A small contrastive audio-text model, trained from scratch.
Model: 5.89M parameters, waveform 16khz input, encoder arch transformer, encoder norm layernorm_no_bias, encoder activation swiglu, encoder layers 12, encoder width 192, text encoder width 128, text encoder layers 8, text encoder norm layernorm_no_bias, text encoder activation gelu.
Training: 4000 steps, batches of 128.
Data: trained on melodies that start on their tonic, played by one synthesised instrument, 26041 training examples, 19.7 epochs.
Rows from block 9 of the audio encoder of a small contrastive audio-text model, named by matrix and row number. Rows with one number belong to one neuron. Each number is 500 + 50 x the weight over its row's rms, rounded and kept within 0 to 999. All counts start at 0. Numbers have three digits each.
After each neuron's rows are labels from the 100 clips, of 14976, where the neuron reaches its largest size: "lies over" is the class under the peak; "responds to" is what is common among them. Only what is clearly more common there than usual is listed. The data: melodies that start on their tonic, played by one synthesised instrument. In brackets: how many of the 100.
# gate: MLP gate (encoder.blocks.9.mlp.gate.weight, 384x192), inputs 0-95
# fc1: MLP up (encoder.blocks.9.mlp.fc1.weight, 384x192), inputs 0-95
# fc2: MLP down (encoder.blocks.9.mlp.fc2.weight, 192x384, transposed), outputs 0-95

gate.88:448516545602498507507449437434468523615592528493465512497521492405481437503499505466566496453443524479565456404501511526557528470500583564481529472550588512408494450449500509486618574419528469545504520535522431502527419596586511497488398471480463487464448501438460408497558465445495372552
fc1.88:507546440463592509545396421441503443581512491496531522424473563547500424517592470475410484456494513498516539423425542494518513536460570512451521513462505526425558513444502508563595481543453486541523521517495533542503590445499509606556589483454475584505554407527547517546536474464444527401
fc2.88:567509555589486518421503543448587481482530495425500523571374441605565570519556496437398451494482588531426428512481492478563522463539435404498495501430490448501561582475502458507532486534426499486582497506457516540643438530505527474523512458508467413454409451531495471425494556478450482511
lies over: C#3 (36); C#4 (35)
responds to: the note B (99); the note C# (96); the note G# (66); tonic: G# (27)

gate.172:520461569492483542584479457517552569501530558497500531499544512492418582429498513562455523524477457555503523464545505540443505463461518564551540507436527522468617504459488512436521471598474549520485604538357584580477467525448524509466608490603423456460367493413468470587489484511486404452
fc1.172:564508571523533558590441412467499558577526429518513586550529497509512503440569508473391521522512492559524484486478454514462468516474540549570534506485463506425477494516551460431568465507474602558477569472385530514500490524443508541514567482497429504450474523395452481524537485481555453419
fc2.172:501465475433435528546565484495408659570470473516457538539498574577522507469454505530471500537499472631505498498519471453444491426590522531475500505514485502498497422503521537380503491461519447532442484523400450502487426497502513497450539435450429512479509510385520531539521534486505510560
lies over: D4 (28); D3 (26)
responds to: the note G (93); the note D (90); the note A# (85); the note C (67)

gate.147:628407502625509574465527364504467492601501448496485553463494552432499413554528558508607528556507477442542515543453496454561511515545474464504387468462543524394449526491533602492468513467565556529452500545433496425502514549493459487483503533482559435511499587568525542616476507561481476453
fc1.147:444449514409479476470527434505520528474438449516554458492412503528477519542488525531513548591414509541469564457518430441500526479527421490480482387515493527463529450479457561478426483617476520486540550501422530499559493496505428489499546539583499437514521455394515495512465526642436547594
fc2.147:493454487528509500509419490423455588473469506505501540498414474459653560536503577471482484571477548515544447450413526566575428442528578413547592584580517498597551461483449501488478525483453512510554533573508499551513474476484499510495522628495516470453542462507513489517599521594438494405
lies over: A3 (27)
responds to: the note A (98); the note B (68); reverberation (63); tonic: A (32)

gate.259:543429458503504491481482412477391610524500603481484497549471520534616422515430498531442496494508572536524480462487465432532498500639502477472403479483454424536439419500481477399473470467482448516474399532423458481497455526491516471460534486565402456474588414409509472501565483604516552544
fc1.259:566431505548581506471395490498491572517516587454527432539487459445412501542556511498402575493409572547500515523477479466578488529577478586514419473453547454545528511523470515454519479495559517577534467559374474549486449557519567420475467485577560451483410494483518560515487543498556504604
fc2.259:515528434512473489502540505491373601548509582489429487514530526553525511489456450482428543513551523594498462442461473519491476563574481447527518484510474534513404447505470480352476419496519488590428421479396433441507466471508603526470472508444391479508553482443421489482517450496507594450
lies over: D4 (56); D3 (27)
responds to: the note D (100); the note A (73); the note B (69); the note C (67)

gate.293:665478527478526400537578538493556565442547470512383488494466418553503483483491521518524348438580488449487514523450500526482446487388452478470494569455503485541483448529404442536524505545507496389478383547520488555474479427460574463416510448525493487495444524599517495463491560519468502477
fc1.293:608485602506485481464599494534568377556576455496486463493495505502447544425541515515461478498468396416498442533509480502482511477473462569492435449373460514497492478531493441564460514571511559509559467522443509442511577496472502490475481523509525498501298459633454551553494492522443435571
fc2.293:642475565455491423471684531540539464550564474523474477528483505606352539532491473585569386443530516470485564553442489490534490482426497541479503517431440475497514464522505523572486524512470489391492418500486449507503532428509538501448491504481523493515463498541521492408497496512389491572
lies over: A3 (48)
responds to: the note A (100); the note B (97); the note G (78); the note E (67)

gate.252:589513551485484447492359506485528577429530450556468518534449455444493518515453428489508433509517509533515479525456457469484483585464457441486542575508540493486565456530440521576519479522499474484501512565486477548490538405439519500503451587619515499537561576427541445492545424548414493482
fc1.252:648568465506526395488348511466523527430451529560522522509533449405501512543618506478498538562493497475529550615512482426526479512393442483553521496534617476457474478530498488553517459462593502517491458571465537458485502458423518438500538510427458472508398417492506475460522456528555594487
fc2.252:451509428521452488541602448545493443564452492406529491488426535621500435480478482458511485470519490575539466449518491593497517476592572538442464452485431519448558403436545453458480563506426495523546528459473440440516444545504499615544566484475455484461484469469493453555497460478514485438
lies over: D4 (56)
responds to: the note C# (98); the note D (95); the note G# (81); tonic: F# (32)

gate.1:513504429517477426482499518540498355442532458534413502516524584428511468555467470570318581461538471565502493549492447543490527481498536468482551525585501492471542461551419544572468481435553520502517483554495604516507465468434546531482384434462378510590457498467538457602472514532521451543
fc1.1:560423532432522549548597416484529524593450552426561435480437515550456455433541534434592390513462479450505540435505504456473498488567504568515414513397500491463429489487553462421535532567450487557452487456400457490494547566470450491535611526536458463411466498538452466455552518513496520575
fc2.1:551475458493505482522522490499527581504518575418576486402498513468508500363496476203572499492454517527491501417544519494520490468450488492487472506476598571484467520456528473464532530491479484550471477504576506509490590560513517470535668476491485506447460519526525502516494506460547467492
lies over: G#3 (41)
responds to: the note G# (100); the note C# (84); tonic: C# (41)

gate.80:540450485408521565449546450550508517444582555504426476512596471427466537481537535595415449437570435525584502580500488506462478490521483489468476535512504490427478519497459528494480416502540490505519521532615609447480468481531466444340585507468344543525547540510473514511450535559531596548
fc1.80:497481439541484375567428493410546549478512495454414471550569542535493405419488516455434494490561592501489556485507530525522560499505530566519546538549525517480446461476522537604583529484580404457502460459482609527411475489502457563575380449383499488571399547491511473529589571415497461442
fc2.80:605498500471554498512354570501520563522566464624439517451491425470504544496482491444465497517560580504532493549426442423495435535413538503566519557517495500529532508518471441508406454484466440463442433495440371618487466495511562470463635569463387488454476501561521500429517495514412506550
lies over: F5 (61)
responds to: the note F (92); the note G (80); the note C (78); tonic: F (33)

gate.101:518501471565471435600457472445540477490514498479488438565442467481536483511361475452519573505484490505516549491530515508560446471454457498517408556563466559419498495490576409455390496427514474564546526536468548485468536556456520491419444517494526414571421545572360413544599359479511517450
fc1.101:551480455444529476502519487490500536614477422455586463430510491437387509463515535509526503615503373415611511468478560423408525570490506435490577421517502465511497495491432501600493384543555540504462466544553507482521474435545469510541483531506550560541514516467452479461475481550481508458
fc2.101:487564514440433479444474439418429487541414590516487468553482448495442588550514501557463508612515563495589456575491611498411499587541528565558366547516522480508549513490455490567506528482548552495482534474416408506488540486510536602495515575503431451456487475503598539450468480498475461517
lies over: C#3 (39)
responds to: the note B (95); the note C# (87); the note F# (78); the note E (68)

gate.302:546558495487565455421545460415487474504488546413521495421512420533541424507540546494613414441455491413459462541526471403548561458527445408489364558492450385524531474497491545531486563438499475476529493457516444469504561449494521420554453499532475521509523483553577453520488465445409494537
fc1.302:569424502534524541572593472523480515500544449468541599446509536519442604452421523478494509480550511576542469498418515546513398470468557509548551507473574496517396433519491441522610559603487436581472460530459556595486462477507555542458582422384462505490450465457484505572611532475458470407
fc2.302:520443590490612445485518581573496417461442476567476478568546476495574497554548482551439513566558510529495535524520554478596540498506524438544410523430508500507420472566447487520446492527528553484492511454543557521401543433552491529538415513502541495475540439587453562474546479531482482520
lies over: A3 (29)
responds to: the note A (85)

gate.211:557540562487673563475579561503519512436589507504510585519519424459531485484458558602442438407475570524560481389514537508539422524567469504457558552471541475518439481540477587408439537423495600503510453465588454553455495447444433525549409453463508494482477494559532460543463518500473371361
fc1.211:488470551449476494597435545491473507491511472535428454560570487558487472556554514455484449487559404572491481469546582476505472438520547469481590547521483422550476463485483460542598483494477501484446507443470515547426495412479453498485503452435325485510565503455511548515489549475430502495
fc2.211:400527524447493542515332508491525470455488493524438521500496535469680440505459480417509526489534581475524546477512463438450553496564544488493513568541544467529536508528427541506549523521461539556553519537543505484511498524526523532525445492513484556524493611499529514470510542456570541478
lies over: A3 (36)
responds to: the note G (95); the note B (72)

gate.368:502532419469438556553434468449490518487515338532485586490495522462476605525519528433527525587434518515455622504531440425532511561445571478557542470448455499481466583574487545551534505503516495468491505527473535452438549526449536514584493523493380414451476499445420535471449523447538553616
fc1.368:558473504479555469483560451475529542598461432470526448494458495509474452482425604586480558556504425422497472480523487432521483557542479596424455469468477476502495498504569486504507550485405436541484445506509467563557513445500597568643507486511456488448502492496498525562534573506488575542
fc2.368:492505487466508491544407473500450502413560553507370481516443464459533460484443492434531545490567499381497481525448411456585430460563569516482617531503569575426542434526496522448577477572448533568470491540599490620527529477500497479468551424427518457534528450523524517506537546487553478510
lies over: A3 (45)
responds to: the note A (95); the note B (82); tonic: B (29)

gate.154:479486535467513471487351483502515473598479524456488562468424525512582429497468570476549492371533537506560492440377481495475441404494558447526528576465478555503528392486489464558471452516436492495529436523513536531471415525466566563494492462501587516453492534519495449514543490587493426490
fc1.154:396491544413575498579609424507498431444520400471529543463567493561387394467534488527475473452597519604524495535527519493454515425524531564514579539431417455476534496456502533498470478560473581471450570546578469588481452543524486402521474555527508479489529551513545519504536495493455492582
fc2.154:517514546481511470423453592455556628490553444520544579545409526489492540516496480488507528523610541448489511472482494405499498443451480404480577540509507473545468465454421515501538536500442438424478515539455480628471440495542582474531575560443485440454471521537485538434424523559441509448
lies over: C#3 (42); C#4 (25)
responds to: the note B (96); the note C# (89); the note D (85); the note A (71)

gate.280:562478536535307528538473453477474464463575468510419538453428481487527494465440521489420511530531477524481451505551556476411557518537496413555488463435523577426552481479435523471520463562590640522474534474492549471453574453522485501510558563493529494445489454497493495500478486573494474416
fc1.280:520548461492427537615419492451421506535528407539571565468571499499568498568408498522498542606483555582433491523427477497532406577483528531501538506574459432484483536487565460497565468461500507528473491527524420509536502504502571553542597529427491494560523420505445497440531482619521452498
fc2.280:501525532487444572525587492494472488583498524440496498465487510552498525482530525488526506513488464600490537562504442548461461453554525608437460480499520499460550403448605494530522546519472476450438479534478468344513484560499560555489441413542499534555485546420459477530505516415534488544
lies over: D4 (36); D5 (25)
responds to: the note D (100); the note A (98); tonic: D (58)

gate.67:564494518515516514523603453509495524486579405536552587447550485436533442476337569503507426466584433449442485527468499573529424578475474499449504519487504492511411434531474520457508544569487522439504489533538492469497405545432551516501432426522607532508402561533535393598522489552502448538
fc1.67:454483494404384503514437577514512581492589502589485549532559547500512496535417496493454488426603535488462524604413493559483443479453435474392579562533445468507544444550475505541480458447556543422494450485513431487443495514524476536496427428554495570491549598444501425503489488553507469519
fc2.67:414559448487518525461380492487468510467416515478479492500487502443628467518593577424494612516439532469479503480557563537429484471507517527546463513545566542557567496452458507440586557500522494563545529589535585561466600543483465476542489480469526510540505563452512582528452573457553476442
lies over: A3 (36)
responds to: the note G (89); the note A (87); tonic: A (28); tonic: G (26)

gate.217:451552430477455480570522562566559473439595445564525371524542546385465494525511498513568559530510505593468520552544470589501511516473452385550573460492494575455478555459445469491541427468509470606497547520546551479492547517448464532554473515518416485536457511670486529609531492463542473424
fc1.217:485486572419484484490532457516487464475544456526390489525482497492500405439449488424371426407592586501507546501508437570391442495468482485572606528457477576508584454472441523589521440496532494501500505525545527434478506475495479528433451505412492573441507584458526551469478493450530469588
fc2.217:494574338420514509440470549504505559573530596510533492494443484556492510494523503504503478527570501498445573494507512474458484563481448453555546427504517642454516455609537463454522537537606518549479496472399494385561506479468526536448516549427465489489491480538471517444564434580564515505
lies over: A#3 (41)
responds to: the note A# (99); the note C (93); the note G# (92); the note F (67)

gate.188:507447537580496509609551464562577486460503457465534480492580552429454389471478592548431542484557483465518468433477538509494503477578466492475408500503563555445510521516435573460453540574505551432511536493556551554449487590474466562560521515523594486496470569589540539547482488519572454447
fc1.188:517451523488536509450566520547503531528613451483501609467526465487456520465590430506498455568456508515529597485565501508436478604456493548488477535491509475510511559525610577494545547479495532538489473502543518578468489459455542536379503519512591539456451558543482497526499581388493478491
fc2.188:612451568498395507425651480523494532551523460575547523550561426542385556473506410536542526483450530568496529446539516539452602444432528549433421455493487497460561503454434551469500579414475523505521527473438481516454539434473459537552491450494495448509416459484422525510514427469492447596
lies over: A2 (45)
responds to: the note A (92); the note G (74); the note E (74); bass guitar-like (31)

gate.118:540540434556544490566620494540529453453491439535565525447540521460584503457533547442450456500440513580480549539571449495445508532543465508537425498522488526418473493526456573635413525483614358521421526484510519459520539479501498513406516487494564452467452480429442551600468468441468441483
fc1.118:489523374431467461412602463430492484424559481515436570455578540469513555511446591465493518454502522467490510551558567457431443472492474526396537479495530504428582554393477479531579522538494557550489485562497508509441468496481487533491503502504503558520542516404556478522516574444496478492
fc2.118:517435456442535527531518516477556519477557504498393433503405428430473523530536497535375432515471525536454220489421522555413544435482455476531477529538485438488469535585474514566548454535506517503518482469467519493426490449454481501512481562553517505471461525502487471491531444551587556459
lies over: A4 (29)
responds to: the note A (89); the note G# (82); the note B (80); tonic: A (32)

gate.135:514486494481486425492444484497545403442552474560424491534464472411464496535483464598352588472549524571568504575486438515525537504471473472514506493598504512519549501549454489632461449515493460501599481573486589500512521489475535450516411448434434504563452500513510528564510501543509479530
fc1.135:438587475584500457459388569539486469446552426581430555534417453516495554495464466558417597524553503521505539541488493533522496513437504458537544504586542550541574579528445560573448548448523494418587431553615551502516471470536510467467418536403502553535553504475530516535443458482478447427
fc2.135:444505544488496475482501511505450431514480473573438464587481499523479503612445544780421486502561541486505511608477502515472457498498507534497515512539444459509512478531484536537466423490507510440490486490473466523520377449488445529487351504500517539517533524481502514512477524530461552535
lies over: G#4 (35)
responds to: the note G# (100); the note C (86); the note A# (67); tonic: G# (26)

gate.367:529469596413460506586507484519463452487515491586533544499543482433693531462464392525417490669476528512460471518491577470524437549537563425559510523479567624563490447584380444506508485495538504452456431510512513533587561429502496465607522509452508512552483574533488487536521517520533471454
fc1.367:453525566552461554434542488488537536515581524458532457500471562494469457551511569564521523468399441443600567478516521480488507450499469437489485444559468413421575488493494536524482517571485529477530488579450562466438494447546490532548498550688541496458424468550534532508447502471502504488
fc2.367:577481527440518472505481375558541533524532541541512581475466562476477524533532567485514497553549391440456465548445465382566488499538506456543489494506587546500426451549524488466478485458541410533481503565469498506443550491502515459566499541334443442466556494475453453555541497580453515575
lies over: G#4 (50)
responds to: the note G# (96); the note G (92); the note A# (79); tonic: A# (35)

gate.69:557473552513434539557436578505462517546527570532518456448515463524477605460476509518485488587545491479553473515433516532470447407442465395510524598499503554486540428480478449554430453496434602555518516537474431572479464516511508417534571528537434568437480660471411480513479424567463511479
fc1.69:482550581488528595450532495475507488537437519592553466504582507512455589454534522496528461475468497527500471463573456508494484487564480444454585563542522506575527518557495488450549426575497516488466542493483558583433525533548428597569526494598565488357448536544495461585464391475493461629
fc2.69:486431545412481490496483502463504543548565525530506502489435474497515515414489507566501441602483469394502539422519539429546508607479554441603437495514475513555443510523510433568551481544524483416580469534468530474440555457480523526576514597471586493612559515534447500494550484526532521474
lies over: D4 (61)
responds to: the note D (100); the note A (97); the note B (76); tonic: D (59)

gate.159:493563421521517499526382435571493575493494534471477447480533511414442509426554499525399536496443394479517573563589455459532491490481533569497435453574592482437401484518563471526583529479590502587506449534467536455466456542490448464431553416417374548522351477508470481511546529470583526592
fc1.159:585526428472558497510366464561490541491511550482474440484531522450442518467546525541430546478431449515507576560599474493513448490433569595536456501551560502452477457567604458526577554451574506576500470537487538430474464536483486477440559435427403586543341492539475476476555501461577546597
fc2.159:513514415481509549471406484500448556533500472492447519482506472477532516564510536511541476461500503530478598566532463461472408495419430559465520526623519490451443469504622435532506468521538489561477460544545419435496439496516500475424526472511501512467399513483466450382557476511514655528
lies over: F5 (50); E5 (34)
responds to: the note D (91); the note A (91); the note C (67); the note F (65)

gate.19:508512433601496460533530412519510523490478535476497554456500495547536448444422490487474467461474455547522467511528405445472521494505501504517468606482480512498504428480407519556513470409504385575491543529419506593445461523408503395473530425541433447521447526430544518601536493493497496454
fc1.19:516465371553426439516494466530451444560555529501483501465490514558473458498466532467500417510500474547626544588450419423539477596453465529467449550505464494478530442532447524576626593478504474477450376489507542422532467521498506424516545422392479507486443593479484505510465518521429525450
fc2.19:556557478470484507536466502444485506483505472420482519428492460465530451554475507522449454475517483500467414570457468446475463432430489551498602543434571377519508437489512503503527480488555481521502510447546474575440422413454561469481465504458507510556595506498552554411609499457496534490
lies over: C#3 (33); C#4 (25)
responds to: the note B (100); the note D (98); the note C# (72); tonic: B (33)

gate.16:545465545494490550512532617513535572550522491456545438494542486524545498516519489408406548489407393455445481518502531478433519474436422465484418481502547480474434459469472509426468457532491505461547451525431510463505536563530497414535427454575444508537441378545549500524447505578507524535
fc1.16:487468459507542521495483465503411577600563463525438525452509561536610540480593547477421502442507390511463474551521506468471490543485515507553505486480505451508543447455497527512508482554489512434514542501597566583452471490515487498469483587486522543491502536416452561504443564458515497523
fc2.16:514528497486498417523524491484422497495405537423412519520588512525534498472496598475488511551505506532608596481458442529462503462520611433478461503536450499415487506506525515533541487433516540515555451475577570467451497448449507578493484585519561596497466640575579438468475626448509501515
lies over: A3 (44)
responds to: the note G (94); the note A (92); the note B (78); tonic: G (30)

gate.95:486476515586528440415442463498442516428472524489512498509605486457486460510494453498428558509531556524476423530471524444462550549560471406431473527470491505496442482492401556513470435450486485510394502432457484500459543492457549429566459531538370441474551500650564537530557481492463499522
fc1.95:587515393494406457480588493494495472526455539480501460506453574382489456440448521552578429420478582551526558445548444548430535523587493541489442530546555434581520488481551475440530508493492423462564415507488521458550384561515474528485569405504545435487442477490458523455510518472628563504
fc2.95:466489472505544493466557487500489563416589538548482526539577438510539545433486422488451527521578458516507496444475444488487454584527520487530446489510497585519439507535407482504443392471476522595435535490561540486538584465540558467495454487527449421524511531516456501612546483551456465452
lies over: D4 (55)
responds to: the note D (100); the note B (67)

gate.128:465484421538455466513490598535548459436519420543486484556516528406565553470390505481384568431558476510557410456471519633458452489533486441540531529530547553464474491521449463526495433484524510537496471516543463468489445508541556588446400473596503545546497554446441435472496446532541519459
fc1.128:506521577647548427530507553492584460432520523552588566493586473443575553484515389423484536505568448488510526493603457507516564551465456453486488495596522528487405516546401446477482473464560508442459530459605471484495450556464444481582528408490569512464509514528458517588483449474418445472
fc2.128:453436575527562511484463515546492439388534507490448526472612499452596503620554469644461546542480418472433551449544520510478479588583511450492478470554483406488536470579542430527472546535511526484572510563464554561504487501478559503517399471571503498565529495430459497501513535494440560455
lies over: G#3 (37); G#4 (30)
responds to: the note G# (99); the note G (90); the note C (80); tonic: C (31)

gate.379:602496451523571499442537503494525521500519522563453458458522420374481547444468455493547442560498503515589425492517468493408505451481520496653377518446522483590516499563419465540562480504491432454540471513537515561564457480488534493479520520513488563476445478536435482481540444531452471448
fc1.379:513504543491473537516419534545514481574537544501459446487493416477440601550542483520530514500554497575557501450460579456457466524510525455506467483433402553499560512491542539632501499513465515527524502473536460496483518457546496494463480506578509615464536529432454494462474471547457461429
fc2.379:425546527513587516596513428573537450419427529371505535418548529500492401458552472438528516401546516475423428461465465508468493472534455488439480541580502495456599553412522548479535566523426433461545534385562557578507565533479459459604348452565537494424450493455527484570472511518501483471
lies over: A4 (38)
responds to: the note C (100); the note A# (84); the note F (80); tonic: A# (32)

gate.148:438473476468438519506492480519546503534427530513478432493400454464441534495486508523516545499530527409495491559464488459532459422503587468479569521538550509479493406460489454501500411468435525583488513590527514583472499515429590431426538583530431461504462551515505535459437525582483511534
fc1.148:557601563460546491496557428659534537506553485487523473406576476507613622518429474504416489491458557533515464456522434604555506507574477476513589534484547460507500376553572469444464516454533474513426488504522454602511474493489521543420475533537490495528511500529507476486517556572485487460
fc2.148:477511402425493480518544496465503532470493438494489361477444560415428574474546591479543454488541547479514517462500524509412569478523559548500531489382499530470497560525522570533482466577545522489475514545562521577454580554527476450418479624474511439441555511484560483449486560609547528401
lies over: A4 (60)
responds to: the note A (100); the note G (96); the note A# (82); the note D (76)

gate.137:486482454553457422476533520478566437431536513549464436498567467401445533493435488542652465461521471549540555535501533469516571564540490474514484478529550528514525548529465428497565497452488416576543556538481479445485502522493526447486577488606481496542436534616412449594470453404484450390
fc1.137:513517547393568490472492491535422592507554544501499635459542487632462505479492513545347495523486508504512511489482464496497441484496409437499541486541497548538496444409475558482434539522573602436525502483450567561489555442514509490506423525441566526440584461346529569511453523429472532560
fc2.137:481512425416503573533518558518508522585540588481437466524440486513525529554445544539380535548497611544402506455378473487532503519455498503524548498594526509466511509563562454549460414554444468559559466501507435466530518495544490468449504580439449503498504452508425536398560430609594535481
lies over: A#3 (41)
responds to: the note A# (100); the note C (85); the note F (70); the note G# (68)

gate.260:504455573453518416506426511573511495497521467537535478517533470456492519423488394453609470492477561512495472504534515469507517537459552544544504531476545447548437458526459411453554467524552500547513498567539437510498425484523474564430539435485409548528522570481514517478540470527530409551
fc1.260:568428531496540486537482515455472621562441578474491514521457476544600512456609595467515435482532482475483434508484533482525482474457382529495447562430533436481544480516501549438646500517494563453507439495529456509495475492511500426530478548447535457421564544327542445477502518528478535542
fc2.260:459432431471571557412502528467445440552557546398462508577489471518526611502413545532413512542472548478453562466534469479501503531509477569478438575493422527519487527525609486542570510515520455445490490471448441445481544477593538412501591512460440465506460475567487557391588476537516464454
lies over: A#3 (38)
responds to: the note A# (93); the note C (91); the note G# (87); the note F (71)

gate.43:484494427449559481410511484491511540473486491376552501485466512422548553537529554470619502506441468478570570458494508377469508553484405500563513484585459480622513557547466489505468559620528527501567479448475630576501551466476499481521482446564470532546443465521522532555554462490508567410
fc1.43:491444577473513448600504559568506494536523511485519572472492516451529439486469395552478473558459543536517542485525449445521498616494536419516546494464428510561491478455552503523538483483522465405484411521479474515458457576629451522630472444478488521486411437466490543552512568517473486454
fc2.43:495561458478585501456573434517465540517496514542475535437531524439453496491492562496494452509454479576499445570444421521529532462535579496513483541472382519499442479541563475525469397361510535598514428463526480477497580495508494524503497435554541574497551497537534492497517525571582511521
lies over: C#3 (52); C#4 (26)
responds to: the note B (98); the note C# (98); the note D (77); tonic: B (25)

gate.57:550545524473476451471573537434485486410436467485591599512563475454544516491451495426453449540466571512482569528581415398492428536449432470504465527495547492441501440531501513514567617394569505521437522501478459532452436489529510510497556461542504626530418506534530485573528540479465471542
fc1.57:481469580537590478502620605545540417537497422441540535428600397506470468518453473465559496436476615503420425471541449528572497487494559471549487543484545469606605532443436556577533496412457524530492464508533474476564477466510516450528493534512543513508380549633538476566481518477541436524
fc2.57:568500571489509474421636502454528460449480469610522544495612453489448556512474492559518477545386485511507510608551553454476522578468526439484428499515453477499455504518453497501525473471518496443528547488491595485446541502438501551551438555585569612558471488470498503590465540463421457500
lies over: A#3 (29)
responds to: the note A# (95); tonic: A# (41)

gate.254:572490592504446462535542592495465524583557564455539546547515450454555525434496545530503586535527502471520465406378451527550422581467534421539478480536527485523549469582495514487442481458443491443568559500456501484523497608502459406530430530476519462455413434487438575486523473498514449442
fc1.254:515515413534546459440528480539484508592467526443519435579438493492574488502536536468494490411389518480508446544442473510531400492551502482500531496469570490444431515532588510402569464605521482522499533515558466490486501592385429548535402480433455429498382499458554465458455447527474487492
fc2.254:552451487508515418507469367539550488437503452527461528427590546568489383438497557467486515505523385492575519546496575595478541520515517560436419469441526462534484493445509496527506558488482551534409544498588545507421441531582541492545577481487536498527541500492512495523557473497525522455
lies over: A4 (70)
responds to: the note A (100); the note C (100); the note E (75); the note D (68)

gate.186:570507492557385568569556439458480492565492451512506415492512461507480439561473482536408483494552493522537504548398535428432544579570459494567483488491503536458495542532484543543459489497484528471452513522462455496488530504505493399553506435560539456515407471467422569508457508511425481475
fc1.186:529431552429467530592487440423531438515377563486512447524432566485511455514400510406565479460540493506514494571428481419527531414505516502536443467486383529524507499465451462524422492627417472493465603515581481523566519520461466553493549520584499432605555504477518501565464580422444507483
fc2.186:482492453491480510523524597473457488493497504531449448481509545451620531513496510425550435569527512475509475545526505474499469551495452481408543524539469498510371458540586472487444497629585546574491538592444413569442490539547527478521498563485501421528556554566460514451410516559554606505
lies over: F5 (34); E5 (33)
responds to: the note D (88); the note A (78); the note E (69); the note G (66)

gate.41:514425456558487534461543398483465521516496512443551571467618496493515476475541446490523484579418456481475560437464459470507460498477564515497372436563528562452497534447482561549451528522543542474476401465477595534521531522502441465478496483569560528517458603649503543498465525435456480516
fc1.41:492488481519495568424488440529525514547506531490515475597446532547557544535588487385602546602514514493454495552511480568560555423416453500479456485442506400432442536572502494558463483486467497512507619486434482531543419501517442369482503508578391458511538466413511484495520473559451567427
fc2.41:474503560458581529484365465434509495505476437500420507442503520554610508605481556450542480489543527501493472461496511548577458479543468440543534547525542513590477542421422493548414554495514513479515426532602421502463487458460453484537586608475488522434553541491543542413534455541533471424
lies over: A2 (47)
responds to: the note A (95); the note B (65); bass guitar-like (49); tonic: A (27)

gate.35:519477464521451521493495464390361495579518388542428536565587519439565494594506465590443491525549516517482505534459491486441493461602489561507564488506483435490524515514515560464474409502594510425480490527486420500489403510474504556424396533494527532552451564502499444487501487542564522503
fc1.35:526476456466457423577409471580511406497580572529506628472485464525508546492470427450448500533530514571509551526484610481454393565391559412524509541466523537541528427466421518524467472478480587509499484544562545558491484427555537492500605472508473514572559536470449550561502516400512430481
fc2.35:459518497501548538541466603524501443475449424501472507547484515459548539639529463680453544410493534506475505521435519551536509547533422461495564502482521449540548528571490565479484480537484486437536470541427475561522464516531523428584313493496496457528504515440529542494558515483463489541
lies over: G#4 (58)
responds to: the note G# (100); the note A (88); the note C# (79); tonic: C# (42)